config.yaml
arch: "pvt"
model: "image classifier"
moe: "top_k"
expert_mlp_ratio: 0.5
patch_size: [2, 2]
muon_scale: "spectral"
nesterov: false
adamw_lr_other_params: 0.0012
lr_schedule: "wsd_sqrt"
final_lr_fraction: 0.1
weight_decay: 0.03
adamw_weight_decay_other_params: 0.01
Rows from block 8 of a small image classifier, named by matrix and row number. Rows with one number belong to one neuron. Each number is 500 + 50 x the weight over its row's rms, rounded and kept within 0 to 999. All counts start at 0. Numbers have three digits each. After the name is the row's rms in percent of the matrix's.
After each neuron's rows are labels from the 100 images, of 14848, where the neuron reaches its highest value: "responds to" is what is common among them. Only what is clearly more common there than usual is listed. The data: pixel-art sprites of 400 made-up characters on tiled backdrops.
# fc1: MLP up (model.blocks.8.mlp.fc1.weight, 256x128), inputs 0-63
# fc2: MLP down (model.blocks.8.mlp.fc2.weight, 128x256, transposed), outputs 0-63

fc1.250 135:482488516462536545465463527454408527408456365575518570403517498491476455463523446536479545473496560387458355490507638598503480443475516463397494528507477524479484438540426441554556459505500532
fc2.250 098:501504479450465494466498463594424499405537505507556491491501429503474472514359503495522476498491487442511511507499467503523493476461541533553574501403492508455583544523477438500427451470486640
responds to: blue

fc1.82 095:427491455532504441506541581558465592375468475532545506481529482522493534514523478438509484490505497609526596540515506594555468463465493431462460470461568573508541572516515386467557503543566478
fc2.82 095:597476564524444552440509437391504502639553471539371512517445441536491522519435505499575589493470507394525470562476546492493510435525436440587521527645456498508514487538525528467555516510501546
responds to: grey; brown

fc1.180 126:554630485537525539544510454464473496510449443565439560559556525509564540601490454586513487533520568465482411439500502560541594460515647583609554533493485585511514477540436474519501457577373443
fc2.180 100:591480387441508436520505583393475493474450495599534585539476476521583535574392461496510438489527483499499512483573488539419450433569547567629520498360484486505517495524464537472510475508489579
responds to: red

fc1.0 117:520471467586492503501461551419518467386465577511434508441566533464526488496490515487523461445530461404536517480478533445401489498522433505524362565537586493523444479473565503539502508495466415
fc2.0 109:415483595570455543401485553432543490494456480500499574494532449507604541493527502500487548490557504484520439492465585481524475461502473535512426451519525511504502538505474539510362548498506464
responds to: white

fc1.100 025:482490450500472528549454542468639451493536458540383482503467519453419503494473509405431526435524522427473505542496463481460528462484555565525479483383502452433515570442514556485438475476432561
fc2.100 028:429521485432526501446458586463481467517482465467527485440458508579451502486484498482515537475496454454563467461503558545587493484499495397487515469599486603555610358553515435582469492573498462
responds to: red; black

fc1.215 032:452663509530408451519523460473443464452576525532526571541553436485427507494466470543556547468588479457447496487517571460527535497517527428434447507515386581571579558435536555466472417580551505
fc2.215 040:503379383534637496399504442511475500559488483509603473562523490527551481567499513492465518499466508525522530495489468530359528554461605508495547567461521575454533524488446474497483523437517527
responds to: purple

fc1.97 027:434442620564564435563504500498483482514524518492501547519462538518454542550454540513472464477481603491534491471505474518461461467487462569500462449642592485496517482452434484541513560602440515
fc2.97 031:488505411525469469511515493468435556516476488524497483541513484512527489519526542490444513517432471454513445484524466446560503567473416485478466515480567517405467521563502397595436654504495439
responds to: white

fc1.188 017:429449584407456486466557405535469494470535502493520527488484480512425507459533494553557551533508486419440554420507502567594470448579445416488526448550491539470566637478504495471448440556494502
fc2.188 021:488449391513554489527498377537511499576552491508536509448526447478587491480493519479517436522564472431508504504462562445392495569453593473574452547540476682490537491480513568558445518535520426
responds to: green

fc1.70 076:580451437448524509482495479515486513399548507505530483460493476480502489471541471525517554510555537462545460521498513486512534487418430460464390486504395555546499528525503583478544446534453496
fc2.70 079:472516555461538460488521538497383513441545511510499540523461513462546552443411407489531519496522486525540503498449597517611519565464479479520439461525475572415495478555486624404506540542482555
responds to: pink

fc1.175 150:524523498492421504530406460499496443561509448566511462562538565591615461459564510481504535619535522504489495569525489419504486477493511411562396469437712530462512499538362518523515483496536551
fc2.175 130:490490490446554603454505527480510491475523496507574569524526562508465501437308452496473458507582510512466518470412521514518440494469561567660428541596704437533498501531447485519464527504508448
responds to: purple

fc1.1 055:461394585391443562427470520486464492532631425504527435532513452517455520522521481526500619518550493512494485525482474459449536550490568450566412559537473475506538552440472561524561558567528385
fc2.1 062:491565583620468460580493440498580514473410541498488483478457514483497564550531510496436501495436517467414477548573494533513452492490414516469582487501527406521469377559478433377434484480539554
responds to: blue; grey

fc1.148 127:408496540419610441546531505525520395525439475582517507457431527540550508472485572452410490454508390512474503467504456459543416518430651533521452561488512536447468505519450540549458512535611490
fc2.148 095:435500558471391484440491540481451506643508521510489507461509501478512414502448482493474534502506502498507475488384532471542545508447493536562446601539486513444473503489415525554465537472490558
responds to: orange

fc1.139 058:488443485616407423502442434437547494554514486456518532491449487539515527505414533584526482537523616486558586414485558518546487478588433524496420518500478452539450458490467472452509558451496481
fc2.139 069:553404441373440545487499529496591478525407486536596482419498529521456465549482448493444410488495480469516445541421546566475523505450473494489576522453519597476528607491578561555513463475484514
responds to: green

fc1.22 094:468534497500444548510512500612510475557496527466460414470510542504594451490492511576478530493504496592496596551513401433441573451648588556529493458521513456441513473479529349503524495514550510
fc2.22 074:516474530518355508504502534393497536454518492470582518465417538496543492411499399494409464480512515445463479455488499545480501519415440459498481543564437531552556558519430523549513456517523529
responds to: blue

fc1.176 063:452529468489511413515495408503484475544564537540489521512539396473545504425460517494520482566477468512480520516502546549509506472558492649601352447531457507486485620579443521473476487464590536
fc2.176 077:436491585484595495509509430436524491548524489556529504536456543501515534560497489513520534505429500469525466456491536494542427494575583542602421473532467544470420563559395617514448500526491525
responds to: grey

fc1.89 151:442496546511466458589440570530557482489463397401489449490345450535417512405473497481562524485431478580566510543531483494457525531460463412530507578572483455430530528448462506498607514510468434
fc2.89 165:559470528455515523468495533460503476540429492510475482532475533501467488522421465490477482495504484461495471494959494517495536518517513469498581471489460520481481536530488444501498526476491447
responds to: large; brown; red

fc1.236 096:494632428387470503532471491365487464513528492485444578537497491481539522487461534481431565578488521491474515542507485478495485453457504489435548489530503420537506476443506514508423484502486469
fc2.236 101:527561666481525539494503522380398528511512492441491458566470499524466540541541535486571580482444484486505460487529560497442474388465392462503514453529517482449464506469569572573532429516499557
responds to: white; grey

fc1.51 148:476500491516494529490545421448512465554415456634478476523568543488511496506541460463495468600458551538513456473504447490485492489291469472440481502545552535501543498496533465539512451531505451
fc2.51 145:438531501467503535532500481400493499490456477631512512486449398498508523544483557504516516490554496525523508494584585500398441509314446406506501480548496566526468532528499542530506494506503539
responds to: green

fc1.217 136:460557503432521464508557549492515471555486565576518510501496537543479536480501484518564556495511445501603546400521417513421587525387559683449510460444535540451505519518457502518526406491524400
fc2.217 112:504589503477523475603510613561479510518486507467417472466559515494493528491426528497533490502653504469489515493319542489522357484589458448541550499425540411515481488538417541495542501483503618
responds to: white

fc1.29 029:537491576420532521507496448445449515499662439468426448538545526507615577596537516508518472495468526516564556442496468443521556443631497501526507485514501580554556434472509530456460497468591521
fc2.29 033:589421460468509514479519488426373564544595512508455580521574510513579476526523432516454504512517533495463598484503536475499517442573502513527494474605448412519490461455501471555458498478534474
responds to: white; yellow

fc1.179 146:507486467440439489453461496530555505552463544485506465519433482516502429570423496429553536439390508569506469504456456513523521555521482507503531447425272437531459485508591459454425436537495563
fc2.179 097:515387532440574621553490514496499511545444494533411486507549491506489500482352441497454471496531513504511540497296445484545449546501523511604523449495599572504512477550489443520607485526496427
responds to: purple

fc1.153 167:469477500595472535427510544528567467478592543390581479510486494590438516442462515532513484531479472477464566505494535486513426486505471417407432441493532424471528507553567645455470483503566539
fc2.153 142:531516476400542404567494507526505488487389491746503497504475527487538503486434460485524486488637485524476541525543528498480647436503488668645530524537453473521467466501350490559527516474485536
responds to: red

fc1.204 040:580496496481460438482483505409522525552471520421499462479514404413494513504475434373548473434506561483591556491478483562472531594505443460553407485481471490532503479387412406548579427550563443
fc2.204 042:492465555533484506502494564564421572512459524512500554459472534517527474437490439500570561505450513474514486520407467477329514451467499540402536450477481508548597455478546506526381449585503583
responds to: large; pink

fc1.133 021:465526525490494527462506566460485597611482468485481549513545486585553506571511492465541629448478479458503468601514549466515491508523501429375489451567475501550535521486488593536531557486513500
fc2.133 024:411488611565421495557481515569477460511475524491484494469478446546485536572561499527449462500487488490472395518487473470525533489479477496514500468566583536439454612547478505392556513451545555
responds to: green

fc1.58 155:493476591445508530618534524348496496561641537504509418521524532523504462458528524452493471478572499496424487464523433477504480423490548513386506528487469564466489516452371525477519555444509516
fc2.58 176:507405485446457499574509548399497497618565513441572450515475415487561509511419575501537499495561489432498438499342455505454471465482495645377527516470514422501481525524491533513487621505496456
responds to: orange

fc1.107 154:473463409537514489497479546421390452421442619545538528464486597499476458557567550567502496510436550457533396501487506492450459503422512563496580490556611417482569422445494518479524502510502505
fc2.107 119:500507488540503528470498509444528510391569504676512539457537450499502481496275516506494479509413507395505533484434508514477424445365535568483565535570650514508525468506503418508517539490503490
responds to: green

fc1.91 035:489487469495524585452405494484520526508523500481509467528486456546547498520506506388445536560464520475523376572500433527470529369519594495498439509508455532509511578489526465389497539535472469
fc2.91 043:534487460540445434574490539529412503473529515474450567469502471503495504425516426469512492472534495479483610568481560491433491524487525484491569519543538487449386488507483507480490572431499529
responds to: grey; white

fc1.41 035:450567481425477622520534530575541513513475523402532447477503470541523567526521503475427504510460530595484495510502367522473546462583552472514536480522467550509514582448370512515515557538546513
fc2.41 042:473484492340547553478514434524531455519509489456592422520555489513422428465562613495424491519465518576537487519451491508521529465540529479562508504501484454474571549428445444442513475485561509
responds to: large; teal

fc1.229 021:578460599437467451458549500400540514515550527454527551512414511428408494470507638384559507427519465474493487500469452481522453452457433490457502580487558542500455607525545501429537535580445500
fc2.229 029:493487603507717488511488423489534547511560470518516457534503540515414517549512473522540478500543497499580426509498527402528503501515511506523510441498579457458368488484465446559572587512538534
responds to: large; white

fc1.207 129:523456496435464501429510471569498483389519472492450536457621468447535489478567543528565567470559458546489424541512431433536500518560472438498581521482546548439482468525514491472526463496514669
fc2.207 113:481492525461570436308492545701480490414493489527532419563491574492542508474447460486471505488517495508463557526464516485562532542525449528465577484440481465495498581492516472535493501504487626
responds to: pink; grey

fc1.114 176:534418486559494567399479510512539470560519448364502542496599467463550517457459508497429502465458468468526475550478455505436423506504539427373372501487579495510463551492553539465469439542529526
fc2.114 177:490519506467497415519500487386508498503420497735452520495472519503474507510330417501508505502560502558502531492335544505534621541535501598663588496500430484485513485501527503476554506499500416
responds to: red

fc1.141 032:495463451448555549523425518472455475588578514451512476527443456527588509567475464404459543570474463494571445475506551486461447411539502523572573557419396379475489462512506466541545530437563466
fc2.141 036:575410520387438534476492526453478492557552487449515464515486513502517423508527482496485488516499539485525535544522528495436497361512597555631515485461448452460548488470648491658524500446523449
responds to: green

fc1.64 026:579557513570470510502536526465515461490484501516442523513495556432482454484466527520445624523499570460506474527504472638512587433505490512494498444477419516476516494486521553537539379490574417
fc2.64 032:594490598530368510532516524470519512434483469495512433531525519524443517490525505488673567469462483527531497494547567528448474424477357546579485463481480502572486583511475435405570311512459549
responds to: white

fc1.30 137:549427439411507461513545562513514462472477521427458440448598527509457579435435446526551446386458407517575448572480463493556478390473453559448493518476369422537480456531535568454505459532457501
fc2.30 111:541569518565543628482504589422509504535392512502577472490517429493554484506503493504510535496474498467511524500396464505504483481461452461497542499469824461481518527492472537500459497462497470
responds to: purple

fc1.37 040:590439571565515558580448489574544574424467523483535548592533525453448519505502472480486481409496526468486621459476452465555468530574504611564471477409457491537532498526470532482512512457531519
fc2.37 041:558551555490462522523500506513582505408483523543552495524455574493429450468438400519496535534582494445540535537404412445488454500494438556461511477395528572623575531568475360444545473562482544
responds to: white

fc1.195 026:502488454434528585465528596548542585443492454421414481491542537503432469472508478475524437467505412532587398498502505489471380556472485348479618549571571571499564498524463467472421464467536553
fc2.195 027:433572524438399539551489501567540445508526546404415531606620500470469465415521486464538493482511528604514428554532380444521468531508402452469579526491608464466541628484430425476427543472523516
responds to: red; white